From a checkpoint of a small text-conditioned image diffusion model: batches of 64.
Rows from block 5 of the denoiser, named by matrix and row number. Rows with one number belong to one attention dimension. Each number is 128 + 32 x the weight over its row's rms, rounded and kept within 0 to 255. All counts start at 0. Numbers have three digits each. After the name is the row's rms in percent of the matrix's.
# q: cross-attention query (model.blocks.5.cross_attn.q.weight, 192x192), inputs 0-191
# k: cross-attention key (model.blocks.5.cross_attn.k.weight, 192x128), inputs 0-127
q.100 113:135099086130158107113153114127112136133116132195125106061169135148136099119122140073149214157133086116123150149129119124071108161115142122113153123108112111087122121170079137141186105112079122123151094114109123118209204105134136091156113104115163081137158153104123106227120167101125094141105066124183121088149200118073071147144165126117123134111042109161114056128142167074082092127111140094098138181115088133116112172163123096099136149123149136134141126157154152179131123134147138163173073077152100182189146118144105147101139157122164165123124128135171219158115166109185162106
k.100 107:146120155105119115127115161085090165119126182145137118060091137134122083115113133167048181089095145103108123170197153097116176075120099071178184135143117129138182109239082137098142168154122124192133132119163084151164129055144152130087102070135121134064182097139144105182133152085122140105153136116128122140148104117135089133182081098137140152097145126131140148121158133154129130164112
q.101 091:187127095075172124106133118096155135127078110156081178085158160090136119165117085096152122154114087157098053175135155116124114115139094095122160166087057129172157137103184078127110167098153131149091158121111131128095139145070079109083157163110118084128108104106060147061130146125104139146066153140134159104164120127183120098132125138131130116060181131197182115107103128153148103119143172087132162180070118138112127153125137090102119156165114131119132129117098117149125145167167074152180137074149101097164155239164158149118135083130117106086115126131165090136109036171098124123
k.101 106:109126076169159162089117141135177142113130123153166152145156118149142138174096140088121072147133089155133180103114176137117088103146108145090042138111086190129121108136129123112069120126156036140128135089179134126110098161146102131145116155146086168221141152149094155152101115169115094132115087172077133130115130094100154111196210129154077069101149100167124155127105112107129077089156
q.102 107:168134107127081142119139109165151146086142106159151130137090098172135125124123133161144128146109145132116141063152125150157124141047141079118122130109125209131156160102094143172125088116155126065123103113179115148081107064143158070144108143109100150177169096122078071120095112150178135115113106124106026136090150151156147083117145073116143197112100106150048136145171152159109202117157170098134061103192128149159114093158180101154055104133094071084138127111116145124152073152056112107085140147154094138091095075142169133161100145167099114095148119135088129161138148145140144103
k.102 111:086141177108148098079109132139123189142112146143124157114188168052106110078136158177170187154139167071082136083131095121158134134139078120144135121034129128128126139187159084143131176176178157156152171095128188132142157083099116116143135111127082161097128130125087131128145097117148109092126191114135132069134118124106092142100163151033154108175115116077130116158113122144184118113106
q.103 110:152152111143125166098099162112162094151140153107180108077109154082122107137158153139126136066176158106131100172099110162147077099148093111179087187120169074113164125120153090073113142158162126081105143170085133114110110121171166089153153149096130202084107148153187176079085130145119122086106096132098144176114081083124093177134092139158131119174156133135115194093125093148084132130131124157141109138125154111152140135136165083098132035155106165155050165143126082177136154132157078162112086214144150145132107166117115101167182101136114164164115115118130107067153112067111074110
k.103 135:202186153184104138170140051149105163141178143173177124129106110138180148113116091126075088084145117127162102097116094138124118183170114168168141142160069076104109086136142128133139075116147174102102102132100122145109150126198134144103122112124131126140174134082113144101135116137107158136090096103126152083107113119130111105114114149133144176124085071153198175163218059097157145107167
q.104 117:136139140067075205174144150136129155131110168154133137176096117163125107151107158115154158138100120092103090098099121155093113137179150174106108149145169148096148043112108095125169115082153142080135136186143122107152140142096137115107109123138131167118166094111115114110041092141151121085116109133120132153142200138088120137084122104172105159105043138188102140140167171161139108165124114125111112138150139080104125142099136166169150156108111086127112107114096114131137144170107035117121188090105076106114151216182190070118191114136184134116110158094116164105206191121094119115
k.104 121:104129108030194152150107094102044130130139093114089147150116105119101123062118125095158105121117115172152135109090153107084117134099136052105105121149142067120138162062147149083103137091125139155139085152177209129102090208135152104139144153156091137077102100122097181125125130125177166130133190142185140189165124170154078142159145126147111154164154118150165115136128113122104136149135
q.105 092:171120145155087083156131115123062153149121147129118165152081099133100140150133060066136133122130211186172127088124098145115113088129148095127083097108124180133098192105175160114076122145142107131154116122146110119102080100129115139094194113135133105093103136130135090119171134096081119089190131102178133173132103122161167095164145094103129081138157139130086065132076079155150105080081170152131062120156092148213112067191085161124129125147130148139125121142157151112164189134164131123129135072189178111093162109085133112120116104088074055072147127151103100117128155168164151124
k.105 096:148137130124113071057093146167092155136119136099111132111129151105064101148116134065191117166108120069103119129042082156173133133168159117070112109172125151124146188103116116127188187091140163173112172091113115160199112112064151131141149129141107152159101167128136136117143102185147040152159132174176101129095125071110138105122092121092108135147146149073116140160089140153136122119100
q.106 104:168064132157125152051145168157124099093157089133120147109155086071119132098112121093122055141048162060116162116142164141093118168132129147133139101179086139103164119186136172166074160144135074201130183082121173131193117153085141100126117104104162094142095130095127147143101136160124078110107113156145149127121122095138164133140119148165122083117138101101190138139072117098132166122102102087096126130062169132127176184116092180110081151126188097171091150094111122105135120082102110178147175121162116102120167183085156089149146122182106153157065112149103092169149143159126127077
k.106 096:127143098118156159107111137181094131130106146107142120158158068076117143151091120110134122048102138122143188128159122154122094160083093109077151073103127095061139145166050121106106070133079136132069100117126123158070107101135161123139173108072133165083124134079171177078128087104118124136106112197100134126121149134118124122107152220128106142110085159191105133141097186083128134133176
q.107 100:081128108154146097149108088152173149091182097144161105113060131086124134173144191076112108143138103119079148139141163125136111070154087206105119123125110108134127089046183148133153160188100101118174093079122163052170098112166142176160137114137153131091159134102122099163110176143166136175096108164105181171118126125153118105091153156094126098200126130126176139130070120152087090148174052114097225151092099163149082111094125090121118129129133167129138083093197151131150086148094113141108113089101153105110105170119189163148104142113118135127118124105145096134143130143154064145
k.107 093:116143195138143150170197158100155062090132118117125127062110155101192127105118141207147162107120132116124125137194084177149122109161141087126169124162146154155199074149142150128148178134137142087119099100142093139160090104145089125161128128088111108111047098090139158122201157104153180156099103107097156132116104144121073087167136079180139105146153151096101068143127115134089162115113
q.108 108:168154131163144107119153148119151077148084071099080127093171155082124148095148109150062126100176073121120118158109163159162132123104105141119154177138092119114057105136082088121219166165135175141112131156098142215152122158129088124147067098142126109118114145124102142126132084167156189166158096100102102132145063099146160153135160165113110100095181119145160196115126159110116167086143162144172161104125127138140176106151137117117207113081076140137165113108122154108145062056140145109110109191106165160133098070109060151120060153142108106125128108117062146136140095103115128165
k.108 109:182076150201121166126176138105200106100150137179123080080102115140206131181142099143109171165139137122143128132124085089151120134105115147184156148104114079133153148084201122146146136159109118083166116171095116054072108146136098098092120086124121155125142136119104068159075105077107120119089127125137059137085089129138134130082188098151123172115125088068178121116140110105120128141102